{"encoder_arch": "preact_resnet", "model": "segmentation model", "dataset": "single toy objects rendered from many sides on busy backdrops", "train_examples": 101725, "image_size": 64, "crop_scale_min": 1, "horizontal_flip": true, "translate": 0.06, "num_classes": 8, "encoder_norm": "batchnorm", "encoder_activation": "gelu", "encoder_depths": [2, 3, 4, 2], "encoder_kernel_size": 3, "encoder_stem": "single", "encoder_avg_pool_shortcut": true, "encoder_widths": [64, 128, 256, 512], "decoder_norm": "groupnorm", "decoder_activation": "elu", "decoder_weight_standardization": false, "decoder_channel_attention": "se", "decoder_widths": [48, 48, 96, 192], "decoder_blocks_per_level": 2, "decoder_block": "basic", "decoder_dropout": 0.05, "decoder_attention": false, "decoder_upsampling": "pixel_shuffle", "init": "xavier_uniform", "residual_init": "none", "optimizer": "muon", "muon_scale": "match_rms_adamw", "lr": 0.0078, "momentum": 0.95, "nesterov": false, "orthogonalizer": "newton_schulz_5", "adamw_lr_other_params": 0.00088, "grad_clip": 1.0, "steps": 12700, "batch_size": 64, "epochs": 8.0, "lr_schedule": "wsd_sqrt", "decay_fraction": 0.2, "final_lr_fraction": 0.01, "warmup_steps": 250, "weight_decay": 0.02, "adamw_weight_decay_other_params": 0.01}
Rows from block 2 of the decoder of a small segmentation model, named by matrix and row number. Rows with one number belong to one channel. Each number is 128 + 24 x the weight over its row's rms, rounded and kept within 0 to 255. All counts start at 0. Numbers have three digits each. After the name is the row's rms in percent of the matrix's.
After each channel's rows are labels from the 100 images, of 14976, where the channel reaches its highest value: "strongest on" is what is common among them; "place" is the part of the image that holds the peak. Only what is clearly more common there than usual is listed. The data: single toy objects rendered from many sides on busy backdrops. In brackets: how many of the 100, against the usual share in percent.
# convs0: first 3x3 conv (decoder.decb.0.0.convs.0.weight, 96x96x3x3, each kernel summed), inputs 0-95
# convs1: second 3x3 conv (decoder.decb.0.0.convs.1.weight, 96x96x3x3, transposed, each kernel summed), outputs 0-95

convs0.35 075:110130121137131148141185136148164150118162151168122148133113129148157115183104180152158163150166173129153130126164098152128108144107170099171133114153108133166170150163136135105149140138134132133130142115126093157163171100153089122142155129112152141130119134127136142139107107145127169145
convs1.35 080:179173126101133142101108126134118128149110119135117127127122106161111154134150046130130149127128080119091131115121177129140127153107094133096132127072151095064084131114127134145110095129120140109129103116124124128089089181114116147146069127127139131135142127135139125128125150090108126131
strongest on: rocket (26 vs 3.7)
place: centre (50 vs 14.1)

convs0.82 097:092124087088158146117123131129120146139120113115112096133156120117131162098139152101109140112130130139110104111119122100140115151123145000125124095131145141120157081151115118128110128103096109153089089140114156135134143147136163132134151101120118146112146145081134123114102138132104131140
convs1.82 064:143129145165134124114134128111125138081113122137115113129104187107145093157087105143126103133112133135180122126116163127103128120135101145122113134137112080115085231115145144083134114125128118095135191138130138125115120083111120155177111139126161128128117120119107127119124113124165134127
strongest on: ladder (39 vs 3.5); airplane (25 vs 3.2)
place: centre (35 vs 14.1)

convs0.71 133:121108088128168152109129111120170076154150144133132160153099110120100116088141067123136144101141101101143124118119169157126127128112145162111158134121108155088123132122196118158123158163156125136109105153144131123162118114124133119118135146104094117109104150118160097179133127162158111095
convs1.71 111:139171168139140121155129134128122134119118122147110136129123099155145123177108241108137121135130183127093126115127080127124133143141121126145106136161207099189124096115130129109119100112130109156134105122120117119104130139084123126145163128136148129131147122134124124127120135104096133129
strongest on: car (57 vs 3.3)
place: top centre (65 vs 11.7)

convs0.52 076:153190133155157117160135082127153146104095138137106141168090133135101132121107121176118108141118122121184145111150120157160124174177137136142156130101137140117106092088155106125133124146162154141155091098135168132098100163131083133136107135132104104126133141117132156133118135120166103113
convs1.52 064:087105097154127136117130118137134144175125139136142125126158149085203135137105181116123091131126139128100125111117140139115121096107158122095086116141125144178194131169125114152120066137133161176140124113145139128171123077141143139123170125139131126135123128125116124123119109133089134117
strongest on: umbrella (36 vs 3.6)
place: centre (49 vs 14.1)

convs0.39 055:130164128147105142135184134109109144150138118088166129121115122156125116169179162119135144136154119126107078123156166118181118142155155140145154114121119159152146065125157111139156120145131140112128135125130169172152143138162099120128186122106165128139086127145141111130162152144113133110
convs1.39 040:107118149078132120121099139128122143133112115178096140133112085118104183114122076136131138139115124126138122120133117107119150150132122121067107141126131150113106132147149129156103115148130120119124076126137104124118124156066156129092086144141110122092210101119099115121117094097167143135
strongest on: chair (32 vs 3.4)
place: centre (46 vs 14.1); bottom centre (30 vs 11.7)

convs0.63 106:157127136155096152194144133126157138119130121143138127148141116146139175174130183100166152143140127130111153145108118102113104106130127129103129058108168155095146103105122110096113106140131107105130123127124101145101139184128096105139133114125161108128092145085124134157123093139119122080
convs1.63 059:122143135137121124062120136137131118178114126155109126126113158123110085077120106166145135130126090127159115117146138131128146172108152127129121116132124085139099124154141125176144136110148177216126140120129161122145127064156139161131140121117130127168182127112126126134128160120109122133
strongest on: rocket (51 vs 3.7)
place: bottom centre (51 vs 11.7); centre (36 vs 14.1)

convs0.42 111:150053186059081164118095151128127147133130129129125127106130136134132105143134117115132117114129120159108115123156127124112141118108147078142151129119117104084127124133103135144138150145126097126099094130139105135137153127134144083100073127127118132144117066158106069134129086115146137131
convs1.42 181:139210104146125140123147131131130129100134133111129140134136158120121138085100114142124153122125129128102128087125169131152141187123091123085079129118153157227155119140122109070125119128128164169128134129117166126156106100134147111142159122132117119102107138123128129128128130131101131130
strongest on: ice cream (36 vs 3.4)
place: centre (82 vs 14.1)

convs0.92 103:154130131109129125139119115110111133099126126110128111130088099089117126134125142110116099116146130133125114082194152128144170200151156103168148138143180114109161089162137086070133126136132130135120088138129094141106132167128148100131104123093139100141094122135133130087088126145105136136
convs1.92 070:099122096143130127127129142116128126143130120109120122125139165139134114122088149087111114147134179122116130165132113126099123056134088124119132134162116119174105178130132173153120159125131114085137181139129156133172135108131147173139113139131092129088175107128111135135142106077179123118
strongest on: ladder (74 vs 3.5); from above (63 vs 34.1)
place: centre (69 vs 14.1)

convs0.84 095:119146111121148133135118148140122133114104122140111137120098084051100112073129119137104117132127090116080104081181135158131152134132124083152135137127154116137111137143179105144111165113143147144128092140134098124117100108134089114139130102131110114072125122107132076135099094122155103109
convs1.84 070:115107114158118130129130126124124124138126115092158105125182174138127102170060146080116128130161196132151136140116106144102118096155125124138119122157120108154125160129131154096122095131129088088145166137126181138187158133135157127095110122126113127107158121133126131132135082111151138118
strongest on: boat (31 vs 3.3)
place: centre (71 vs 14.1)

convs0.8 072:124116141132096172106108130114165149106092154153168108086133103123112109126106074128110153126134126163140142151132140137121175101132127197122154145133117138160171105160108118145108105131156140133115131136139076107164137123157177155117129136138148112112138119125146129135148075116124140067
convs1.8 055:080130096143131127164119119133132130099186127076080125110091151183176173102122162142136084129131117135102118126129144133084121151085119140183106127141122114138123130127124121141127142127107107172132110123123175122114167181106106116111110130110101123153135123128139132139110172133150111146
strongest on: hammer (46 vs 3.2)
place: centre (55 vs 14.1); top centre (37 vs 11.7)

convs0.25 062:106109134139074127132133138114152102142134157163117148123150150114111140137160183175159147169134131132120125093135159142154136181169155163140148128142098114129103161147110089161140133146169126133140131134125115115120157120141148121107177129109159121140194176125143131105125178140116147130
convs1.25 063:168172125064131118140109126125123127112092135131128140134112104112095152161133064127134173133104110130123132164121128123111134135121117122127097135103166120108126122118137132116131110124132119103117086120121041135117108185122090146127061122135169134132074117132120121122137114084112131139
strongest on: flower (36 vs 3.3)
place: centre (46 vs 14.1); top centre (32 vs 11.7)

convs0.68 116:118100112123145113138132130108156138115073106105155157124130115127147111142127137101151128121133126109141133138135099104120150130119109193138103129105080108092163114114137121076103124107155110097159090151157084123113165130107111096125163122117126121144132153136135105119134102143126112025
convs1.68 076:141135130169132121128136136129123115136182136137092138139105148139106136160129128142137127127136116113134130099140144133095127098131116115092133125203214137150116085157129134184134164124132119179137149125129184127187117137135125161092061122127136134130168137128134136129125132115125125127
strongest on: bottle (26 vs 3.2)
place: centre (38 vs 14.1); bottom centre (36 vs 11.7)

convs0.90 085:106141138109132111130114120125112121104091151115101063121089101095106148103160114136129087117110105095107095102125164145098129175147161068143118139129154143195133102107147123150116142137136139093132139067128099138123125141148106096139167144088120122158110136149134120107098145125142129123
convs1.90 064:117154094126139126105129131126134138133131122106146122131193152142117126124084160089115128129146180141168130147129115124151130084124122125118139130130108112086110175161136152048123110111127117121141152120135163133100117119108119168145068135133120127104149116118124120119139040107097128128
strongest on: airplane (28 vs 3.2)
place: centre (55 vs 14.1)

convs0.16 080:115167117096126077157100157109150130141110138132102155168126084114111141104154128121118103159140171125089106114120167144152150158161087134142114130149182180071136142163115125107103153131132148127141102115135159148111113129167135107109107130128087082109134125117103138149127116128152139095
convs1.16 063:135077118164113133139137119146135122125167140119164133116131164109125093140118130130105123121127088113155130107137070124098116099139165128127154125106081085225094147097118125125123082110139121166124200111125100112085153114143129126125114122133122133119152138112144119122136128113102130126
strongest on: dumbbell (26 vs 3.3); airplane (25 vs 3.2)
place: centre (44 vs 14.1); bottom centre (31 vs 11.7)

convs0.80 147:150123113141141138118141128109115114105139144133120024151128135128112100119127102114123132145139117124140140118147120137139078130153138034135135066143158137123123087159143131137165129135085153144145123149125148151126133125151101134124118110132114150060103127113137138125139139100123122170
convs1.80 193:156192095123126131081135125134123125154143131131117110131159076137092162130186140119119132140125130128063128145136104131134119123118125126159139127164106109139163196166128124075133078112117125132130116129124167129180139125167119193135096126134126129123153134127125130127130113115164129126
strongest on: snowman (60 vs 3.6)
place: centre (69 vs 14.1)

convs0.15 092:128154109196112088142143166109171090133132119164144075142129107109139143121110157113111081134144144166119115113109155132132133102113104099118096162149114130106098101128134117149131121119123121138083154139094156095138125146114117130125118133084158101061121151095132154119155130095154096125
convs1.15 087:147146110075122146088136122121129134128116126083111138126099167091133071093093141169127151123125111135145127148131142134142128208130126128147128128130154126148166168128117112078127125109126159134133147114134096129139119042154175163159147116142118123125146133127125119131121154128085130136
strongest on: boat (40 vs 3.3)
place: centre (70 vs 14.1)

convs0.76 131:131112112155135135176110143131126132138131114135127110148114132122136140099138149123141130128123124144087149124113103112103074126115116013131119065123144130179105110127110125185092125129051134151121111120107118109110110138122121130135141144143102146091140127107135122132123153112115098117
convs1.76 095:152136129131130125051138127132133135128110131131158115126153158107122093140131087135122106131133121128202125140123126122131131106141137140101127127120111116040083190122136139016118128130135137115122142132131126120129146107113122131138123140123139126157119130131122129121132071127099124129
strongest on: umbrella (48 vs 3.6)
place: top centre (40 vs 11.7); centre (33 vs 14.1)

convs0.4 085:122147121167125104140128128144110118111161102109119125111101113114150124125105124086182128092150127130140130110128128126127091097138163141071136092160192144123093138142101115143134146149103123152126104123132095113116165134129148080084185134131103116094135133109131104105153080162133113174
convs1.4 048:130108149133145133106113134133123119129100121135196127125182104124107126157157110153130102137136130127130134113150178117114120111133120112158103127072073132144187106079148154123122092157118133087133163144128139134169119130156121172189094129138128124169140107121125127130132132085160136124
strongest on: from below (60 vs 33.1); mug (35 vs 3.4)
place: centre (43 vs 14.1)

convs0.51 075:123131120172149152185105109108152146089138114099129143135112084124141157109094178117107120104141130130120152132114169147164159157139143158129150122117157156155136055120145107113142125115128153093144129111132117144111119146120081131124125130089094085108167130133116143090118121089106114088
convs1.51 058:128155106141136154073149129138133131161121142153140117126112174106160107141125100153130097112128137121108131101125129123134178157137087106152125132170112097095172164135115128108132139119146149168128154115135151131150120048161174170155149105151142131153111125127108117124136152183091129131
strongest on: ladder (45 vs 3.5)
place: centre (64 vs 14.1)

convs0.58 156:111140126142134103139126083135129110109074115110155049142128122131125105143102154117121116134155120110106135130145134156127115127129143104143156129124091115102122106121119118092122136126143142120042128126139148130138137104120106111113141132115116117102146155131121133148148059153132103031
convs1.58 164:140078136109137120141113130133120126098144122111065135131122115135126089135155125120149126138121154125175123072131164124133137204131113142082128127143201156174110103169131136190123150139122158149133114127130114126117116166125120125146155126135188127158157133137134124133125160115124134129
strongest on: duck (27 vs 3.3)
place: bottom left (39 vs 9.8)

convs0.30 110:121149128137067140112133140155146152107097178094174140173154107124111115135137132161095105136127118132154136141156155139102159102144131141131106137167146131163136172149184116105125143142164158119122136125132149148136164137158111135125145097133100131114113153120147123141138083136159145049
convs1.30 106:168145124090129123106105132126124126101152118178063131130093105173143177141078106102130140129131112133093121100133129130157122160108111137138120131077143156086107108118120122161122093118121113089128105118117083129122091164125142132105082120128154130169138122122129124126132191103100123128
strongest on: airplane (35 vs 3.2); car (31 vs 3.3)
place: centre (58 vs 14.1)

convs0.89 092:078074140123107100131111114117097132106116113099096083116138135159112160117076170121119106062103097100105112126143115129128140088148163121108136100119126099140159125119086137137132115120076131135078109103107130133107140137114123107120154132126076126111120153095144114117147080118119126101
convs1.89 067:129171088153125117079131133131117135113102114133145111120112103121139105101144066078120112145140162125192133134135148127151132162138075125121113127173111110062092162133133117069112139131147119119131154125132152137133102094123120172141051117132119130131141124123121127128142111127138126119
strongest on: candle (31 vs 3.4)
place: bottom centre (29 vs 11.7)

convs0.95 105:164151115151132140123143086131098110111133139141141138159144151121090091080140077156120123136110086179102121122096150101117132122133094075133115142092098119109135180141133119141117094155112082107112123128107093139143134168114102131122132135136125126116126094095122088105165066141130138120
convs1.95 112:117062074166130128131114126132128129154178126096157115131153105130104162141096142029127122128129154120118131149111111134105135101133117143081124126123129129184086150115137164146130121147125117100132174126135176127124073127163102114147101126123123126108100116129142131127123122118130129122
strongest on: boat (39 vs 3.3)
place: centre (50 vs 14.1)

convs0.24 076:112116128111111131109150153146159130124140171132118153122171124125115119119146132139165136133159117153116135096146099148210163163144138144144134153151144159166162148134172100099135135137148162101137098122166191147138190119162131131115155125147144125120170143133115129115133128156136166144
convs1.24 075:134184110068139121161105131132129138131113129153144143125102104131103171176117096133145151137122116132103125141137167127110113125125116133133129128111113097098091099132115126172114103120118116153124096114121059122085082202114108142128078121130165130122093122120117126129130129070129126140
strongest on: dumbbell (40 vs 3.3)
place: centre (66 vs 14.1)

convs0.13 095:093116083162124144113134146130142067137139139173141122144154134104137114101138124118115145125117086139091122095138176129098092087103158135134143143127097145072120153139147165207127128144100103143126116155122136116156134122107119112135128143128097156140136151084151096134148092140152111103
convs1.13 072:169140146093123125092144137129132127119130128122129136128078140134108134140083135151138114129126167143180126161129074121135131151130099131156066134141184101168130142090127082046123096109133130151130118115123130116107109150095154189138139135126145128154109121123124125127127159130094123135
strongest on: car (42 vs 3.3)
place: top centre (41 vs 11.7); centre (32 vs 14.1)

convs0.72 098:145093175121074106086133119097090110141125121150108078111108115148148128099118125092161080117112118133115137158118105134112105140132102088139153123135135134133081134131109093121131123096086098094080120088123137153090116126115107139140183128169114120131116142127137123152148102092130116089
convs1.72 067:108176073188120133148128134138107124111178128143159114137095119119101167080120118142128110129146137118111134130155130142077135149150121142085165115109149120059123141143114104099120075123121194149133128128127118141116137086144117173109085120136140126116150143125135124136135137102155139117
strongest on: mushroom (29 vs 3.5); rocket (25 vs 3.7)
place: centre (64 vs 14.1)

convs0.69 121:127114143127172105135144132110129126124089133128076078122079086170112145149139142116139139147141149104110141087152084161092085138120142083122106117135152125136155064114112135115193113127096101133143111102127154151123105113108106143134148127117113138112118120150110133119121157156107155174
convs1.69 118:091141108103127122127124133121130129151159120148193129120163175137140148115097169167128137123133138121092124136141107125137137156079139134151171125075034134095155166105136115165133106142132143140141149136125117130125091075121153122117150140130154126185141130122123135128142125112103128121
strongest on: from above (64 vs 34.1); rocket (62 vs 3.7)
place: centre (48 vs 14.1)

convs0.10 112:139152134137143121137144109118123111137101145094135093103107147188146125125115098122101115088111143127201132121113112134092153149114153126075142142080153139126159161145163117086144091120142149131091132137113112127098113092138111178139162131149116116102134151107115153098128097130076117105
convs1.10 175:106164093120135127131124127128128130155118123188135137128127132114120168113162185116133095131127127131084129150124116131106127128141111127165133126152114116148091097101131140217122192134129077175125144129123164127162135163104120102121070131127129126147163124128137131127123133134181129129
strongest on: barrel (43 vs 3.4)
place: centre (59 vs 14.1)

convs0.53 082:112126110081066107158119140107152158106109083121114149109147101119113149067120123124130107132132107083119101098147173105135156157148137171114123142132111118115087127139153113138129160110165133108141108151140139138097134140112121083131141122119068114143124134134139117087101093133119133067
convs1.53 071:151135133172134125085123136128128123166182123128154126138079189111141142172121117136134124128121093133114123100144113120153136079121091123150126118169170138143227101152129118119118139132143134129128169125139159123129147096140152171147082134131135128159149130130139125118126168134146142125
strongest on: hammer (30 vs 3.2)
place: centre (58 vs 14.1)

convs0.32 077:117107131152143133168134122132157122090142118092119182112180143106120144123152136119122155142129136131125128097162117158139201156150124120119150149155078131160145162106152138112153134140157111113185102180107130142119162126160126121134182124163121143132128171117146132124144141170143134152
convs1.32 072:181174160071141117117107139128125126140106122152107126135102099096111119187129097118137141145118106121115125144118146123110132137120112130121096134129176123125108094148127116172122122128133133106134104144124092134142097196093104119116040124128174131131112111125127128112137125065135112126
strongest on: ladder (44 vs 3.5)
place: centre (63 vs 14.1)

convs0.17 107:116073108107078125117133103155119106128085119091130146097125081093103080078113136119154143096124122124134141113131142138126135120126109156122106145129143116196098130120151130116095145107137103131129125115127131120133111110093093143128145126119066121125122105099101119121119066132127129058
convs1.17 112:167168147143130124139122127132124129125163124142120137122107148138169212116163128104130125132120124125164122103140121129140124100136114125203169139172132096043146082200133122146133113114129142133125146129136159124131162140152165116140117136129149131170128119125133125124134152117144122130
strongest on: candle (25 vs 3.4)
place: centre (37 vs 14.1)

convs0.66 076:141137090138112155120119134160135122149162122126125159128080131122106132116099145133152123126124084143130173121117117143137149128150121168098129098117142104113119112092113120146119101144130071110155089127106126142097136111146010104127140140117129141121168131126148103114113076155144142135
convs1.66 056:143145110148143111105146127127116121180131133163190133126169127097118106153144197152149142117129113132134133136143147121153148131081132129124089132144094138154165134136135074115130151128125140180137162120141149116165136135137165147172157122121130121175074143138134119135121127169074135135
strongest on: dog (45 vs 3.5)
place: centre (37 vs 14.1)

convs0.73 088:122124139163100134132111113099105119147111121124147071132137132163111113097094148117138110090129108094132129172150093114127120172140175110106125104109112126093089105139099110100140108117119164151098130154135149108139174160168111091118147105130128105136130135153127128110152110215130143102
convs1.73 062:111113077119135115090123147122130132104124127124127136128076109129149137138155127101124102140123132123151143128126170132113133076147076102128116131141135127148153190119143160143114118129141099098135133135140132121129123099052118158137033117116129138132155123134157136135119114056147128122
strongest on: robot (33 vs 3.3)
place: centre (58 vs 14.1)

convs0.64 099:130095141141104115143136120110167095114113106115112128109085135158146098142120134129119123136139109093143149160148132117131154124142148205115141137101080117101058159102118129148179129126120122105147111103138134154125151141151100121152146119115119123161143168124147123136124083208105138134
convs1.64 068:115138126103145116119118136130111133162140126155135135127141064123085184123173174105167129142118087121104129069138138128125148164154132127082112138147192143164205073149137103145125146121133132151132124120129136124129155132104136103131107125134130129121175128134133124124126112099164135119
strongest on: chair (30 vs 3.4)
place: centre (48 vs 14.1)

convs0.14 100:131153101158136149157131097098118109125101149184136075142148139133097123148095092102137121140097101173157124131129125096116160096112143126142161140160140136137133108119168121122107123139148118145098090118145136143153136123085125148120119132145083127149118148075143122130104065139142124059
convs1.14 109:106155142111141139107128135126130126117134130106052135133090114106156159081152178105130132126126140125116125096130130129153124191141117129122060129079106124082103132136127145115121112110121114102134156133126133122122107141178145187156154139133106123127141128130127126125128164131047127133
strongest on: from above (65 vs 34.1); mushroom (41 vs 3.5)
place: centre (71 vs 14.1)

convs0.54 091:118105100116126138141106138121149102140162116123095145123137127103105124075124129124149113129105082102137130067138170114102125121135159115122156140180190155118135065119101109129120148157103144164147122164110140181130103133142122111116106124088090110109120128102162114095125135132167102124
convs1.54 076:115147135160120135118117134146128132157122136137201128119111176101183096154102109164137110118107155127126133119129086135133140160097126119140124133126095131106155188097124132155118133133139100140125151122135157123117160039113183153149149124125142135171139138143145126119129171155131113113
strongest on: flower (47 vs 3.3)
place: top centre (33 vs 11.7)

convs0.2 073:136142148109147109103125134101105118101106125159103109089120117128101099150084103103149153100152124115161108121156166124212146136139131189151164162121106113125176117125163125128130142161162129107101124143176125122109150129161141097133157124144126106164132110124106164140126115131128128087
convs1.2 069:066124136126142147186127136142120132142159126095145143138128118143141183118148155113130124135123121131076123093133110132062118150156106127112100126153146123154117106159114102157116120121113122153128087136123183121133151161097089136103136121132099123081202126130138121136116136137179135123
strongest on: snowman (25 vs 3.6)
place: centre (52 vs 14.1); top centre (29 vs 11.7)

convs0.86 104:094093095130161147109099100119136117137136107086100109109138115087128112105133090106113123113114071155132138117130098131138106128100144076110173095097112125094148078129146130084125119104139135120062133098152164133114108120096082122130141108144111101116093131091140107142122102122121118109
convs1.86 096:158184120148117140133113114130127130110087129172113142123105084132142114135106165100132103129142125134137139140125161131110132152155103134133127123173165123187115158072122195191127137116124084157136122128121099129157109149126149119120151119138093123152207122129127121134126150136143128129
strongest on: flower (46 vs 3.3); airplane (32 vs 3.2)
place: centre (67 vs 14.1)

convs0.85 078:130093139113102118164112166125137135100085169123128156147150075093074128136129105126117098112140126103104108119134129167123159160149151045115137109096109112131150127136145118115124148133123154113147120135105120136113099160153108098139089128113164092120099106100145099118096130085130095138
convs1.85 053:129144110110111136090150098107138120143105117102132114124162166083115038149084177098107111132145168124137124152096146147091103124107091135136115116179079140152089152146128130145144139140134082119113129130111160142151146104122163162131124116114123131081137134114149133127125134155120123115
strongest on: from above (66 vs 34.1); candle (26 vs 3.4)
place: centre (53 vs 14.1); bottom centre (33 vs 11.7)

convs0.55 125:137112146151090100139154151129147086146107133163133129149142107142120111066100154121157140156153113158164137112101091099121132093105112186119107141136105116098099157125158137185127126116133153151103143141088139108113116134115126152127142129132093112096109096108134138104121095186114124085
convs1.55 127:124136106101126130113120127132127125112144131104114118122102148123173150084112080163132133134122113126141133095133160128148128158148130128147110127150191123141212062160131081072121111126139137136127106120137153130173125110161127134123048130134127130152164136119126127129126166131116133124
strongest on: bottle (51 vs 3.2)
place: top centre (60 vs 11.7); centre (33 vs 14.1)

convs0.91 172:112123117142123117106127138133115121132138131135120068137118115122110120130094120066120124139110109140126136132106128117139123113149132125082123136136118108135120121131130118122128133126124121133002106147120151127131136127118109133124112137127142164141115130132114133098143009119113135176
convs1.91 251:120146130128127123117130128130126125117103126119144135135218151123143060170181120237129116125134136124176126138117142131112128156098100129117141129170108177159088110125131133119129148137133155110124125127129097127155124156117123139126199129131130131114130129128129128129129145128131124134
strongest on: hammer (49 vs 3.2)
place: centre (49 vs 14.1); top centre (32 vs 11.7)

convs0.34 107:115096129154054136124146142144139122145139176117146114134177152119115117164109158140137147132110112145160174123127155109122143068148131191118130145178121153112150123135137142134108151145154132144125108145151157124147147142152147122134121107111097145109104157096129148087134091110139128064
convs1.34 117:137136121119123129133115128131129125127128122126116130127062100133152193100150066128117150126121131128103128154135116132159130214127071128130102125091148120085098112133127115156133094122132142115127115125126094130161078141145133160091074130127143131166126117129131127135132198141117126129
strongest on: car (34 vs 3.3)
place: centre (43 vs 14.1); top centre (30 vs 11.7)

convs0.88 072:103103144120136115139075116119120157145083070115118135083118103103112120107144143097082101114137118112077099100158130129132115116141171080109143100155115099094144092129147098093111124126111132099112088132093159118116145105107137119088164116116094101106109121111127110118103130165113113120
convs1.88 059:149138105143118129086134131113133127106097118128137116123161158084146109160086171094107084135136152125189128137150143129128113085139086138130106124171129127165130158127128144116123144123129083099134164128125130140201106123113160156133060117122133141110133111127140125126135083077134126121
strongest on: from above (60 vs 34.1); rocket (26 vs 3.7)
place: centre (45 vs 14.1)

convs0.12 108:123071177105121093096150130122123155063111140145119124136107132123131147145136122128129128135153138154099109111151193131115145165151119114158132124137176129109143141175118078118146125146147135093116116157134110139102160121162138150108097121114092114106113079151159132111101147168127133083
convs1.12 123:101164081163122137113128130132127126141132127154140117121142120073187114141125150118126119135119103118122134165124119136148134059140139125113082121142099089187087179090128150159116137132125106178138139116126113124177070092110136126123149139116123128086130122127131122131129088092133133125
strongest on: flower (31 vs 3.3)
place: centre (56 vs 14.1)

convs0.27 158:128093169129186132141124155139141138125145116137149158147129169131143088216157145179150141152155128125161126118118155130115144143113122090096122176141097138131132098122110136137150143137158143113155113128133123109139123117126127107118149126124183135125107105108110136130131171114125122209
convs1.27 264:151176095114134126130128135129125131143162126131109118129108127153125196062095166060138120133130138126104133137137076127108133064122154132179152132121158093069155159155133130080117101106125112126137110127137146130128144116147163165133104127126102127140165126125135126131124141135151131133
strongest on: from above (60 vs 34.1); mug (31 vs 3.4); teapot (28 vs 3.2)
place: centre (53 vs 14.1); top centre (37 vs 11.7)

convs0.65 121:129150143159149098122121095116122156146077125144106145111098140179157079124149153085123106182148146083165171124140109143096135144140120152137124142104135122110134133112134108114150120113150146129154134141111134140070090114115106158159143118144122106164119138101128185086102108112091124117
convs1.65 143:106163105089141140212128133140121129091111128082109132123161107093074189116090106112137116130119101129109131127123187124137131147135118133092126131174180157191138153154125125119115130124122172118140118122129110131155138146122137090114172117142124121097107126126123115125124119139138129126
strongest on: ladder (77 vs 3.5); from above (62 vs 34.1)
place: centre (88 vs 14.1)

convs0.23 070:130107113062099138097108093132131123139126091102149134058147107134139068143063120108109132121150110110141135151146141122163158186127177152135141136132143123149093096131133130127145141132144098132137114134149155137113106130129103095137131126138089110145134126112134129108156076167118132092
convs1.23 045:133137156153134132123133135153136124130179132132102141146068094137132196141198138113116058122119124118124127083122082119132123052177081116124132127159126146133134130113127107116128114102116160112123166119132111111142153139120150148120096147135104127148138120141127107118126162098143132139
strongest on: trophy (29 vs 3.1)
place: centre (56 vs 14.1)

convs0.5 134:121130120131115131124107094114111117124102149126105000104108116133114105117136114119119125102115127118140143137111129131152114138117134063132123092128108124138105067102136106139113133131091118139095152119141143125103123116107098106113138140126110098110144121150113143127128146144118150100
convs1.5 150:167217110112128125066129130119130128127153133118124130132139110123129179133128120155114120126120148128111132159140078130127128104147110126138148130138101140090185185145148112070131099124120126121134113139125095134136110112138148209128068143119141138143119108129137130116126110106098122129
strongest on: candle (32 vs 3.4)
place: centre (74 vs 14.1)